Rows from block 2 of a small audio frame classifier, named by matrix and row number. Rows with one number belong to one neuron. Each number is 128 + 24 x the weight over its row's rms, rounded and kept within 0 to 255. All counts start at 0.
Before each neuron's rows are labels from the 100 clips, of 14848, where the neuron reaches its highest value: "strongest on" is what is common among them. Only what is clearly more common there than usual is listed. The data: short made-up English sentences, spoken by a formant synthesiser in many voices.
# fc1: MLP up (model.blocks.2.mlp.fc1.weight, 1280x320), inputs 0-106
# fc2: MLP down (model.blocks.2.mlp.fc2.weight, 320x1280, transposed), outputs 0-106

strongest on: /h/; /aʊ/; "house"
fc1.272 [141 139 102 139 107 145 157 163 130 128 109 121 101 112 133 148 119 136 146  66 133 140 135  92 119 123 118 148 110 140 105 118 119 127 129 127  98  80  89 149 137 104 147 113 105 166 106 121 113 125 124 147 172 169 133 130 122 128 150 116 179  77  88  80 133 151  88 112 119 132  89 153  86 145 146 118 127 149 137 161 108 130 118 103 142 139 130 158 102 115 159 115 112 160 139 125 112 171 142 114 134 110 111 134  91 165 117]
fc2.272 [117 147  88 184 134 109 120 146  94 173 137 132 168 127  97 178 138 183 140 132  98 137  90 127 141 121 137 127 136  65 160 152 133 157 110 133 149 148 163 111 123 135  99 114 160 164 132 125 114 125 103 154 105 172 129 118 138 121 133 117 122 157 143  89 146 137 119 138 134 113 128 127 142 108 178  72 107 104 148 125 156  97 129 103 126 107 114  95  77 155 132 152 123 111  78 117 113 133 117 178 119 126 171 111 134 111 142]

strongest on: reverberation; /u/
fc1.74 [110 149 126 158 130 191 151 135 153 152 128 153 122 171 166 137 143 126 136  85 152 113 135 127 136  95 109 144 208 154 125  97 116 134 125 144 130 178 123 159 143 112 146 111 119 138 109 150 121 123 116  93 101 187 148 159 150 127  84 144 102 131 121 115  96 110 114 151 133 148 119 150 125 130  93 126 117 134 175 162 170 146 123  92 150  95 158 125 163  60 118 126  91 152 154 125 105 107 120  98 133  99 138 117 102  99 160]
fc2.74 [151  84 145 139 112 112 135 148 131 121 133 109 107 105 134 148 128 106 126  92  72 123 122 166 104  99 137  99 157 150 107 136  85 152 154 157 127 159 120 119 117  79 127 104 114 136  93 114 142 185 105 133 143 123 104  78 140 166 134 140 122 129 165 115 100 111 106 176 141 122 111 133 113 166 139  93  96 131 166 124 131 152 100  82 123  92 150  74 100  73 133 137 114 106  75  93 131 113 120 142 136 133 139  94 152 143  92]

strongest on: /i/; reverberation
fc1.468 [120 112 126 150 159 138 123 144 123 185 153 147 104 183 170 157 111  98 174 119 147 140 121 120 116 129 139 104  95 150 129 103 142 112 156 111 141 131  87 122 124 119  81 121 142 138  92 111  92 124 171 102 103 174  91 140 132 126 113  85 107 173  98 143 157  67 150 162  79 132 120 120 159 133  95 164 119 165 147 113 139 106 164 117 112 161 122 164 121  98 169 116 104 116  89 158 109 145 134 111 140 140 158 107  87 100 145]
fc2.468 [133 146 101 151 121  96 142 173 121 141 120 135 129 129 141 121 139 130  85 120 169  95 100 130 123 112  92 157 154 104 113 151 103 113 117  76 100 134 163 135 148 151 135 118 127 127 158 141 178 177 161 162 141 139 126 111 134 145 117 152 111 139 141 158 110 137 163  80 141 106 144 127  81 134 152 156 117 153 122  86 152 116 160 161 136 104 124  80 178 114 136 141 106 130 147  99 166 148  97 168 136 155  97 124 153 126 116]

strongest on: /oʊ/; "he"
fc1.124 [124  80 171 129 102 161  93 140 112 130 138 104 101  91 166  94 111 137 129 105 105 109 152 114 128 145 117 117 103 101 114 136  89 136 121 156 116 156 147 112 125 166 182 108  75 133 112 133 137 169 133 145  62 119 113  74 102 144  76 142 152 137 141  94 119 126 134 119 106 134 110 135 137 125 141 149 108 169 136  88 141 150 112 104 117 104 175 149 129 179 158 131 133 137 139 112 134  86 138 125 159 122 115 152 112 122 116]
fc2.124 [118  76 193 107 117 120  97 127 119 128 154 172 147 114 138 134 147 117  96  80 101 154 132 127 124 115 118 119 117 117 131 133 153 157 149 128 170 106 118 108  94 122 112 183 102 201 166 159 159 113 117 173 185 135 100  90 115  99 117  57  85 104 140 100 163 147  93 102 123 142 116 138 132  90 130 134 125 176 115 123 157 118 136 123 122 142  89 152 163 109 156 101  86 142 118 146 144 100 127 101 123 123 182  95  79  97 120]

strongest on: reverberation
fc1.239 [134  98 126 139 125  91 130 127  98 168 155 167  94 103 140 163 157 100 114 102 153 152 157 108 113  94 123 119 115 150 126 141 145 108 181 123 124 148 130 132  99 126 175 119  86 140 135 118 135 139 138 111 111 124 161 120 121 126  99 123 161 128 105 139 146 137 117 127 193 125 124 195 168 125 139 157 123 109 119  88 120 130 124  63 101 137 192 123 129 113  85 114 114 123 128 120 120 131 130 115 110  95 170 126 101 136  90]
fc2.239 [105 135 106 150 127 119 111 125 136 150 149 131 136 123 146 117 176 122 131 150  70 131 131 118 165 116 151 127 123  88 115 122 157 163  69 127 113  87 152 167 151 131 145 140 161 130 123 115 150 117  92 121 119  98 116 126 105 139  93  97  90 132 183 114 126 181 135 130 143 150 125 128 113 107 144 147 126 148  99 169 150 142 134 141 118 115 132 143 120 100 150 131 115 149 136  89 131 103 116 133  94 174 159 106  88 116 108]

strongest on: /k/; reverberation; "quiet"; "market"
fc1.765 [ 56 100 106 133 140 117 125 121 129 136 106 136 127 121 129 131 164 130 136 116 119 139  90 172 123 173 153 132 147 135 162 203 120  91 116 169  87 129 134 123 106 119  93 119 119 144 140 136  84 136 142 117 121 117 116  99 118 118 136 116 195 109 161 122 130 140 107 104 122 126 172 175  94 121 155 189 148 162 151 131 168 129  87  89 108 134 123  82 132 122 152 141 132 157  57  94  99 145 108 126 111 132 163 130 117 127 185]
fc2.765 [124 187 143 153 127 137 130 170 144 141 144 142 159 149 195 151 115 154 111 140  88 104 128 116 146 105 137 104 174 133 180  77 121 144 144 126 112 154 110 127 114 172 122 154 149 127 134 144 161 111 124 145 143 140 146 124 131 103 138  88 120 146 154 119 160 122  83 146 116  91 173 142 119 105 154 127 127 131 135 118 109 148 103 165 138 118 166 110 167 107 145 114 136 127 106 115 138 106 157 101 121 143 131 137  88 112 108]

strongest on: /ʃ/
fc1.203 [136 128 100 124 152  96 146 147 159  88 151 107 107 134 154 113 178 106 127 131 152 128 127 136 166 122 137 141 108 124 111 126 117 133 132 181 134 128 125 149 126 103 153 113  52 117 118 150 168 111 102 142 106 129 128 121 100 107 150 102 120 164 157 123 125 104 135  91 152 119 112 157 141 122 146 181 115 140 142 121 105 168 109  94 135 108 115 188 156 105 131 112 119  98 148 158 154 137 111 115 137  93  91 126 161 147  96]
fc2.203 [ 94 151 141 115  76 114 182 132 137 119  83 159 130 148 138 118 147 128 117 153  96 128 128 125 132 128  99  82 166  87 143 122 182 101 100 101 113 142 192 117 100 113 166 124 107  90 133 184  99 116 130 159  91 166 117 146 144 131 153 145 119 154 105 132 109 151 127  99 115 109 127 165 155 115 165 132 151 177 141 142 122 131 153 120  97 164 138 128 139 132 122 105 137 145 125 104  75  91 146  92 157 132 167 157 161 146 141]

strongest on: /ɛ/; reverberation
fc1.757 [150 133 164 162 168  97 129 109 110 140 132 127 149 144 128 127 129 121 116 116 126 131 124 110 111 108  95  93 149  93 125 138 106 151 170 115 113 112 135 118 135 144 108  97 109 104 113 124 111 131 101 102 106 135  99 181  81  98 169 137  95 101  69 164 123 122 174 119 111 139 118 194 126 102 129  88 106 134 131 155 154 137 115 105 103 101  84 152 123 191  97 114 118 110 114 102 132 190 104 162 181 143 140 133 125 120 153]
fc2.757 [ 74 110 167 124 101 159 108 150  78 113 137 144 139 124 115 117 158 102 148 105  88 130 140  96 131 138 117 107 133 152 110 163 139 109 146  59  93 126 108 139 144 129 154 106 108  86 160 101  98 121 126 122 174 131 134 112 158  89 142 118  89 113 115 131 121 137 122  56 131 118 174 154 112  94 128 102 104 133 115  84 146 142  99 118 112 146 149 126 156 107 128 119 105 131 149 129 139 142 136 115 157 109 111 100 130 100 148]

strongest on: /oʊ/; /j/; "yellow"; "road"
fc1.626 [104 127  79 184 118  89 111  83 126 151 143 157 146 114 121 135 104 124 134 135 145 141 120 124 135 150 114 128 120 152 135 132 162 100 132 114 139 120 108 104 134 113 138 142 130 113 122 121 153 111 153  93 150 163 164 112 107 149 160 105 103 195 115 171 106 125 179  96 106 143  83 123 135 103  87 104 134 127  97 114 100 157 122 106 169 116 105 114 116 129 128 122 131  98  87 136 113 164 147 129 113 117 126 127 119 143 127]
fc2.626 [ 97 132 147 136 182 150 106 155 125 128 158 144 128 141 127 117 121 142 149 164 104 146 135 141 132 145 134 143 156 134 171 129 131 104 146 152 111 149 124 130 149 147 172 170 101 133  99 105 129 101 122 142 122 114  83 132 126 155 150 117 126 125 158 146 133 133 130  91 152  82 109 188 130 117 137 102 156 156 136 134  86 111 159 155 137 134 150 105 118 166 113 124 142 159 144 120 148 129 135 110 117 143 152 137 173 130  83]

strongest on: /ɛ/; /v/; "every"; white noise
fc1.0 [125 131 151 160 111 164 168 138 141 145 159  94 105 133 121  91 169 101 163 139 156 123 131 127 130  97 132 123 167 151 133 151 135 132 114 132 116 111 124  70 129 138 136 148 101 152 105 106 174  96 124 129 143 160 118 114 106 156 132 114 141 113 134 108 120 137 130 150  97 150 110  83 125  98 144 115 128 106 147 136 111 117 100 151 112  93 146 121  91  93 136 144 127  89 118  97  89 165 146 109 152 130 145 161 129 118 104]
fc2.0 [148 124 126 127 135  93 137 125 121 139 111 130 173 102 155 135 156 150 158 139 111 133  94  81 132 129 107 102 152 108 128 113 144 141  98 148 121 132 128 126 158 185 121 146 127  86 102 124 185 118 128 110 122 160 127 106 136 141 124 157 100 147 118  81 143 173 124 138 143 134 125 117 130  71 120 107 155 124 150  91 131 145 149 141 142 142 200 135  96 166 105 100 116 155 114 103  88 159 131 137 125  70 118 121 118  99  72]

strongest on: white noise
fc1.678 [100 131 135 129 127 144 136 129 126 130 117 116 127 124 106 102 138  96 121  82  93 137  73 180 155 157 149 156 158 121 128  87 170 141 104 119  84 155  61  87 107 155 132  89 138 157 126 140  93 117  91 145 139 151 128 132 144 130 111 137 145 107 102 120 175 139 132 119 148 125  91 137 144 101  87  70 131  85 116 126 167 152 134 140 130 109 130 129  89 138 112  92 126 140 130 137 116 104  97 139 121 116 152 121 107 135 165]
fc2.678 [135 147 149 122 124 123 123 121  83 137 134 119 149 149 142  92  98 124 140 140 148 103 166 130 130 109 177 128 153 152 147 124 131 167 107 109 121 140 117 128 131  60 142 122 126 153 131 147 142 178 101 164 121 170  92  93 121 145  84 126 145 143 152 103 122 157 150 134 141 124 132 157 117 128 118 122 161  98 127 146 102 121 148 158 117 138 136 130  87 124 102 119 181 115 137 112 141  93 145 101 157 116 131 142 128  54 161]

strongest on: /ʃ/; reverberation; "shop"; "shiny"
fc1.505 [116 159 116  86  99 121 101 127 108 114 135 155 142 148 135 143 142 119  91 129 105 119 130 127 137  98 121 145 110 136  81 124 122 115 115 118 112 129 142 156  94 102 117 145 125 134 116 164 126 162  78 129 150 117 108 183  84 191  84 117 138 141 115 116 104 122  91 172 118  94 151 186 102 128 104 110 139 115 127 126 108 146 106 146 125 128 140 122 123  69 153 120 110 162 116 110 106 116 155 101  87 118 140 112 149 142 115]
fc2.505 [119 133 138 160 102 142 117 146 129 158 158 135 101 167  90 115 149 154 136  80 149 120 133  94 141 149  96 112 116  93 141 114 177  98  80 132  99 117 128 136 152 146 150 119 111  96 104 110 115 174 138 144 135 122 143  88 107 144  78  87 136 142 169 106 120 125  82 121 154 100 144 109 160 150 142 176  92 146 153  94 143 158 125  96 123 121 111 136 150 159 116 113 121 127  81 139 103  92 152 132 104 105 138 114 154 118 112]

strongest on: white noise; clipping; thin (high-pass)
fc1.601 [ 72 118 149 114 165 132 172 124 113 112 101 126 114 143 158 127  80 116 159 124 133 129 134 128 122 139 123 114 173 115 113  87 128 158 113 166 160 135 149 115  97 140 100 125 110 110  73 147 127 120  96 131 109 112 122 168  94 127  94 126 122 124 120 113 125 115 120 129 157 131 128 132 139 145 146 141 119 116 136 129 150 157 145 135 112 169 102 133 103 139 144 149 193 124 135  95 142 111 150 123 134 150 140 148 192  98 147]
fc2.601 [161 126 119 179 115 178 130 167 125 127 141 165 156 126 115 102 121 149  69 121 127 108 150 143 135 162 140  98 125  81 149 138 121 120 142 117 154 158 122 140 126 137 136 143 110 127 107  85 121 130 157  88 109 161 150  76  95 137 103 144 105 118 155 104  59 134 148 120 124 156 139 130 152 115 143 157 141 148 119 117 119 116 103 130 152 112 142  81 152 125 168 137  99 138 141 155 142 118 137 129 171  79 111 104 108 114 134]

strongest on: /u/
fc1.297 [155 148  83  67 149  47 125 116 159 170 113 149 140 143 123 136  90  86 143  97 128 132 150 116 120 129 112 122  91 140 145 168 108 118 157 106 114 139 113 150  80 156 127 165 114 124 152 111 136 115 101 138  98 124 111 159  87  98 143 143 118 139 131 109 105 112 111 149 144 102 163  79 132 189 134 152 118 101 132 119 148 134  97 137 127  99 104 107 156 114 117 117 153 144 146 141 129 134 151  79  79 146 136 123 110 142 147]
fc2.297 [122 119 119 123 123 178 129 138 101 126 133  99  92 131 160 130 117 157 100 104 116 111 121 134 121 150  83  82 155 124 125  99  86 149 136 161 108 146 153 170 130 128 133  82 120 123 134  85 173 136 128 173 109 137  77 106  88 114  95 113 101 145 151 119 133 122 108 145 123 129 147 116 111 109 142 124 136 133 154 112 115 130  98 144  75 129 135 132 139 146 127 100 109 169 121 192 136 147 107 144 168  91 123 110 160 141 131]

strongest on: reverberation
fc1.23 [110 111 132 120 143 137 135 120 112 108 121 127 120  91 115 116 105 107 132 139 115 132 141 182 109  96 130 152 111 131 119 175 112 172 103 122 140 136 122 119 126 146 144 178 124 119  98 157 106 144 112 142  97 129 144 144 121 124 119 105 147 107  96 115 143 144 153 142 126 172 129 126 131 110 116 124 110 148 125 143 101 136 115 125  99 121 105 123 113 118 150 136 108 111 133  95 111 129 133 133 120 138 148 139 107 154 127]
fc2.23 [ 86 117 126 112 125 118 147 143 123 146 148 128 157 119 137 131 152 155 132 122 123  94 172 140  93 114 139 141 137 143 108 141 138 116 138 101 156  88  94 131 136 156 103 147 110 138 166 110 133 104 109 142 137 168 153 179 116 103 126 143 109 145  92 120 129  87 141 191 132 123 131 105 138 133  87 143 124 118 131  96 101 127 151 140 121 135 131 114 133 132 125 133 121 143 123 124 108 155 141 150 106 138 156 129 121 135 182]

strongest on: /h/; /b/; /aɪ/; reverberation
fc1.101 [138 169 120 128 106 156 118 111 136 137 111 121 131 115 108 180 151 127 130 103 184 132 112 129 114 186 110 145  81 164 144 154 112 187 143 158 115 132 127 124  97 147 152 160 123 152 103 105 102 159 135 143 154  88 123 135 144 114 102 144 143  93 141 115 103 135 164 143 147 103 126 170 126 134 154  85 157 143 137 147 134 151 116 142 154 123 142 153 124 178 177 123 104 123 101  55  65 154 152 152 160 108 116 155 145 142 152]
fc2.101 [135 139 132  78 153 156 152 105 106 122 106 172 104  70 144 149  99 108 114 129 105 101 146 152 102 157 129 101 137 119 127 166 113 196 143  63 161 145 149 163 120 131 137 148 163 162 161 156 155 173 136 137 126 157 104 131 124  92 111  70  91 168 101 106 110 167 173 144 162 155 142  51 152 128 123  91 154  67 108 118 127 115 115 147  91 126 143 148 157 121 111 124 113 161 122 120 149 135 124 154 121 142 142 155 127 121  88]

strongest on: /k/; reverberation
fc1.355 [127 149 120 125 113 134  96 160  69 152 129  92  95 114 124  79 138 166 167 110 162 124 115 136 162 174 170 162 109 103 147  89 150 147 142 136  97 130 119 127 100 111 136  94 135 111 135 105 138  81 131 132 123 130 142 120 147 153 107 134 120 135 167 115 105 141 119  90 143 137 141 107 133  81  91 137 110  93 100 137 142  90 128 155 155 134 104 162 123 146 106 103 101 105 135 113 110 135 106 126 131 139 155 133 133 149 100]
fc2.355 [158 148 118 121 120 125 125 116 107 133 133 124 103  89 123 158 166 104 132 167 133 118  94 192 138 141 164 118 137 163 110 158 123 129 107 141 133 156 183 134 114 113 168  76 131 146 181 108 119 127 122 115 173 139 128 158 146 106  92 139 130 120 110 115 127 130  92 150 144 126 117 113 126 150 142  96 115  88 138  86 143 120 113 166 139 129 121 101 176 123 136  99 131 173 123 114 194 111  94 126 124 150 129 139 125 155  88]

strongest on: white noise; pink noise
fc1.111 [121 125 149 133 166 133 185 130 111 115 121 102 118 124 138 134  94 134 153 141  90 150 133 142 133 120 104 117 137 123  98 128 101 133 106 125 102 115 159 135 129 118  96 102  77 173 107 120 124 175 178 144 150 149  96 100 139 120 129 151 197 149 110  92 119 116 143 107 145 140 110 116 118 138  78 151  99  91 102 142 128 118 168 148 175 163 151 164 140 115 188  95 110 155 123 167  97 134 105 102 117 121 151 113 162 137 135]
fc2.111 [164 122 138 117 116  88 148 106 170 116 118 135 107 151 106 109 123 189 154  79 111 137 149 120 129 100 127 142 188 162 120 116 101  62 110 131 125 115 126  70 135 150  84 178 135 141 178 175 147 120 153 158  85 133 120 137 103  98 105 115 108 111 156 152  86 150 145 117  98 114  99 155 138  88 140 112 138 107 124 134 193 142 125 111 137  74 162 123 145 110 166 124 129 112 112 151 136 104 163  81 148 160 149 140 138 133 127]

strongest on: /oʊ/; "road"; "boat"
fc1.392 [118 156 126 129 104 110 140 103 137 148 142 137 151  80 136 119 164 145 138 126 119 145 108 160 134 153 106 132 127  86 103  81 186 133 148  98 139 127 162 129 129 166 109 136 153 125 156 159 145 103 128 109 106 135 108 115  83 151 109 121 111 138 107 158 140 160 135  58 145 162 151  88 119  70 145 146 116 151 135 109 111 107 114 115 104 159 130 113 143 114 159  95 126 107 135 117 115 108 172 125 146 143  93 124 145 147 137]
fc2.392 [174 147 105 166 143 174 131 104 112  95 163 116 112 140 132 129 180 128 114  98 114 146 152 148 121 153 177 120 132  95 116 124 140 159 103 102 122 137 122 122 126 130 138 176 123  93 155 125 138 119 111 197 106 140 126 122  88 116 169 170 168 151 132 137 123 140 124 118 118 145 109  73 122 140 134 124 110 137  91 150 149 148 157 117 104 112 106 120 138 155 140  81 100 100 145 101 111 124 152 137  60  96 108  99 200 117 114]

strongest on: /oʊ/; /ʃ/; "me"; "show"
fc1.436 [ 81 120  88 121  92 129 102  89 143  94 122 127 119 115 128 135 134  80 109 118 147 130 158 133 147 114 127 135  95 119 169 162  90 129 107 125  90 139 111 147 131 124 113 126 135 100 154 150 156 142 114 136 125 146 113 121  99 152 129 134 107 135 130 132 116 140  87 127 156 124 110 162 128  85 121 119 120 113  81 136 155 153 104  85  93  99 133 137 114  96 199 137 139 105 133 154 153  97 141 112 114 132 109 153 172 132 137]
fc2.436 [128 123 130  90 186 153 168 119 121 154  98 132 172 125  90 134 133 152 141 103 133 173  78 155 134 178 133 117  88 103  97 119 123 102 147 154 102 121  81 124 115 142  90 131 168  98 155 146  82 126 113 179 171 127 120 139 130 151 172 117 144 129 116 115 124 128 129  98 125 127 111 164 148 150 121 134  80  98 168 121 107 121 132 177 105 107 113  69 127 144 120 143 109 139 139  83 134  75 124 151 151 104 143 135 146 144 141]

strongest on: /i/; /h/; "he"; number of words: 3
fc1.121 [145 182 134 129 160 148 141 134 140 102 141 131 107 146  90 134 120 137 128 155 113 150 113 125 113 172  94 114 102 145 147 139  84 143 143  79 100  86 145  81 167 170  71  85  94 135 141 139 143 124 123 127 139 105 166 102 154 130 115 129 141 127 106 122 124 168 139 164 163 143 119 122 111 117  90 185 144  71 115 129 131 124 138 140 127 108 142 167 123 121 138 161  97 162 128  93 149 121 107 105  82 126  85 142 133 144 128]
fc2.121 [127 107 138  92 162  76 120 152 128 120 124 113 146 101 107 149  98 150  98 120 149 144 112 121 134 118 183 133  44 114 168 124 118 153  82 128 145 148 118 129 130 161 123 134  82 145 138 143  93  91 120 143 109 162 131 134 129 165 126 135 128 110 133  65 112 122 112 153 132 128 155 160 124 129 122 113 124 115 142 104 139 104 133 133 139 194 139 131 174 102 126  88 109 124  90 135 117 129 107 143 105 181 109 116 118 125 134]

strongest on: /i/; /oʊ/; "slowly"
fc1.580 [112 151 116 118  84 127 132 120 104  94 132 160 123 138 155 141 105 103 151 131 146 118 157 148 133  92 139 131 164 124 129 101 170 154 130 119  81 160 144 129 140 101 113  90  86 196 121 114 165 149 130 132 101 134 134  94 150 150 109 151 100 125 119 136 121 125 160  83  89 162 134 103 116  81 160 133 113 135 115 113 136  97 113 112 158 120  88 115 103 127 114 145 150 135 127 124 123 159 116  90 193 142 119 116  77 132 135]
fc2.580 [ 93  89  78 128 115 100 131 185 124  60 123 110 129 132 100 127 166  97 106 116 154 106 127  83 139 127 151  87 158 147 131 151 125  96 139 181  80 107 147 107 131 142 132 156 119 117 125 116 146 115 143 107 125 122 131 146 115 152 129 139 117 117 146 114 115  94 128 132 109 132  98 102  84 129 125 110 137 136 118  74 159  98 174 105  73  99 139 144 130 132 146 131 118 115 119 120 116 117 136 151 147  87 131 140 109 121 152]

strongest on: /u/; sentence kind: question; "who"
fc1.134 [113 114  99 142 122 133 183  88 124 136 143 113 126 118 152 151 128 164 202 132  60 146 100 145 121 169 160 135 152 118 114 154 143 135 125 119 133 139 143 131 135 148 132 101 166 122 119  95 156 141 130 138 124 119  75  95 104 162  93 146 128 161 137 141 127 172 157 100  86 123 123 161 114  79 106 130 109 138  95 123  86 168  77 156 121 138 157  89 117 138  97 110 126 144 163 126 153 103 129 126 121 109 105 127 134 173  95]
fc2.134 [149 152 113 126  92  83 198  82 104 117 140 152 115 107  93 107 131 131 128 134 152 116 110 176 134 110 142 162 166 110 102 160 172 104 102  87 157 152 129 147 115 118 162 136 158  96 143 137 155  87 133 110 151 145 134 127 102 122 131 119 147  69 145 131 144 165 168 144 120 119  91 125 172 157 161 137  98 124 101 123 136 133 130 144 151  98  94 165 171 167 137 120 118 144 152 135 163 108 145 134 114 103 183 165 132 111 130]

strongest on: /ɛ/; /v/; "every"
fc1.618 [140 137 172 120  97 180 177 122 145 143 142 147 172 167  98  89 162 117 138 112  99 126  76 113 128 133 147  96 146 137 190 141 119 146 143 108 114 122 137 140 107 173 115  82  84 103 107 164  77  72 151 145 145 148  86 124 153 165 124 188  95 127 135 139  77 144 143 109 150 162 137 104 105 149 119 130 144 110 194 141 128 143 109  87 120 163 103 115 160 156 147 123 100 105  92 118 103 145 124 128 120  97 103 171 154 111 111]
fc2.618 [ 75 136  96 130 145 136 113 113 150 124 111 119 170  78 124 142 110 108 148 134 153 126 113  95 103 127 133 120  94  79 111 129 117 149 133 141 138 134  77 121 161 167 186 101  90 108 135 136 130 143 148 142 179 148 149 103 146 123  95  89 140  96 131  97 106 151 140 154 112 144 146 163 158 102 144 120 107 121 121 115  95 157  87 112 143 140 112 105 129 153 126 120 173 100 118 149 104  92  96 156 108 109 143 165 125 140 137]

strongest on: /u/; /aʊ/; /f/; /j/
fc1.588 [121 134  88 134 161 174 138 116 135 101 130 134 114 137 143 146 112 130  94 155 122 133 137  98 136 127 142 166 127  98 136 108 125 142  94  89 128 108  97 134 120 118 132 100 139 118  91  84  87 132 156 126 132 114 154 157  87 133 145 117 113 159 146 149 131 145 134 104  97 149  78 134 123 154  96 132 118 125 120 155 116 135 124 140 143  81 116 123 163 126 136 132 170 144  79 136 121 145  79 124  53 147 122 175 108 142 133]
fc2.588 [107 127 151 134 112 155 114 112 132 171 122 109 135 119 105 159  88  89 137 124 128 125 100  97  97 129 126 152 115 109 130 143 157 124  98 116 143 117 128 131 123 111 140  92 118  99 140 144  98 143 124 122 108 151 124 154 135 158 157  50 124 111 152 103 101 147 150 109 144 132 148 137 128 137  86 114 109 133 143 115 120 154 125 121 130 102  74  97 139 155 116 116 112 117  85 142 135 120 134 113 147 128  87 121 140 145 173]

strongest on: /ʃ/; "she"
fc1.472 [131 149 135  83 157  72 121 120 125 115 162 139 142 126 106 115 146 121 146 108 114 130 140 128 132 119 124 150 134 176 140 120 132 138 120  83 143  97  90 114 171 120 128 113 106 128 136 163 128  86 136 146 122 106 134 112 119  94  93 149 190 131 125 140 119 128 124 150  95 102 117 153 115 118 148 132 117 154 106  81 132 130 108  99 133  94 127 140 162 131 108 147 163 147 111 113 154 113 132 115 118 155 131 170 144 137 141]
fc2.472 [124 122 112 129 130 142 147  62 113  96  94 154  79 133 132  77 116 128 109 142 141 125 159 160 133 158 157 155 148 109  64 140 140 142 103 101 126 163  88  91 141 129 118 119  97 126 193 166 136 114 122 115 122 116 145 143 130 111 135  68  81 155 158 120 113 101 112 142 140 140 118 144 136 152 133 111 139 131 129 154 115 138  94 163 150 138 108 121  91 174 117 163 123 159 119 143  99 183 143 171 124 116  96 163 145 112 120]

strongest on: /oʊ/; reverberation; "slowly"
fc1.360 [105  96 132 154 162 125 146 113 135 116 139 146 126 120 153 125 127 134 152 151 118 129  85 160 129 131 133 124 116 131 138 152  69  98 131 129 135 174  90 145 124 109 119 140 130 123 126 110 132 139 145 129 120  97 145 132  97  97  83 139 176 106 118 116 140 133 107 135  78 155 123  96 132 175 120 169 100  93 114 126 157 144 124 105 156 165  95 169 122 140 136 115 186 126 168 156 136 140 132  73 106  93 139 127 130 152 172]
fc2.360 [124 135 151 148  83 131 135 104 131  80 135 124 120 115  71 127 122 173 125 106 100 158 166 135 126 165  64 101 122 132 142 131 151 107 121 135  97 115 101 127 109 136 123 113 111 147 135 139 152 119 153 130 160 101 126 109 132 124 126 126 116 141 144  90  93 158 126 111 117 121 136 145 137  87 152 136 103  96 117 187 123 149 143  91 158 181 111  98 133 125 147 123  76 139 125 154 156 146 107 183 142 106 120 112 180 126  85]

strongest on: /ʃ/; "she"
fc1.713 [169 117 130 108  80 140 154 101 172 150 111 111 136  77  79 122 132 171 112 111 107 108 145 111 112 129 118 116 140  75 129 144 167 155 145 151 146 119 165 138 157 104 145 151 119 121 146 109 139 170 118 151 145  98 122  92 125 144 154  96 144 106 161 111  77 131 101 116 106 141 125 167 143 134 114 165 120 160 146 108 143 154  85  67  93 112 134  96 166 149 121 116 139 113  93 129 137 134 109 154 143 157 135 150 142 143 107]
fc2.713 [118 150 102 142 135 169 165 101 138 116 158 190 102 115  88  71  83 142 105 163 120 141 102 137 166 159 144 141 154 145 163  94 136 128 124  68 141 135 140 155 121 128 156 112 152 161 160 128 143 187 101 162 132 161 121 134 112 130 158 120 138 116  97 123 138 151 163 150 151 148 114 154 112 121 120 138 111 132 129 111 146 120 143 139 120 138  95 134 131 147  80  71  88 148 151 129 119 116  84 115  99 120 141 155  92 120 107]

strongest on: /ʃ/; reverberation; "she"
fc1.62 [192 159 124  96 138 129 149 121 153 149 126 129 107 124 117 141 124 116 108 123 142 124 141 166 102 124 124 162 140 145 119 118 155 117 139 104 145 132 101 112 136 115 111 151 123 148 145 132 172 162 138 154 114 123  76 116 159 124  83  96 133 157 148 122 124  99 106 169 139 114 125 115 128 110 122 156 153 123 128 127 136 120 157 149 147  91  99 159 112 118 142 139 142 138 108  70 147  86 123  89  95 131  83 136 116 111  97]
fc2.62 [116 111 134 182 147 146 111 120  98 137 153 102 153  95 166 118 138 132 118 126 147 133 137 161 159 155  98  99  89 113 148  99 116 150 134 118 135 119 132 103 121 153 102 150 149 158 151 137 123  86 133 179  98 122 113 140 107 122 103 159 111 135 131 125 149 111 126 141  38 130 146 156 111 156 132 125 115  94 109 129 117 140 109 122 116 105 109 124 123 135 109 120 118 102 150 120 157 116 145 157 129 158 130 152 136  88  96]

strongest on: /i/; "wheel"; "quiet"
fc1.21 [171 140 138 106 143 121 124 100 101 143  87 107 143 120  98 105 137 118 169  70  86 115  90 117 129 152 158 115 122 115 198 167 115 119 121 138 144 124  86 142 120 150  79 108 129 120  91  99 117 140 115 120 139 106 140 130 138 114 112  88 124 161 114 116 116 161 121 114 170 165 168  86  83 148 147 146 158 125 137 144 132 120  99 105 137 123 141 103 164 122 133 118 146 107  91 163 113 119 150 161  69 112 153 147 121 144 113]
fc2.21 [135 159 144 160 109 128 143 175 114 143 144 139 142 109 142 101 127 127 136 125 107 129 131 155 152 121 132 109 140 145 103 138 113 122 154 138 101 147 124 150 124 150 131 113  95 155 119 107 157 136 137 105 125 121 150 194 136 118 139 134 117 152 142 105 107 142 131 177 165 143 126  81 154 145 140 133 149 126  89 111 147  89  69 103 153  84 203 150  92 145 148  95 142 108 130 150 144  92 179 162 162 168 123 104  99 157 117]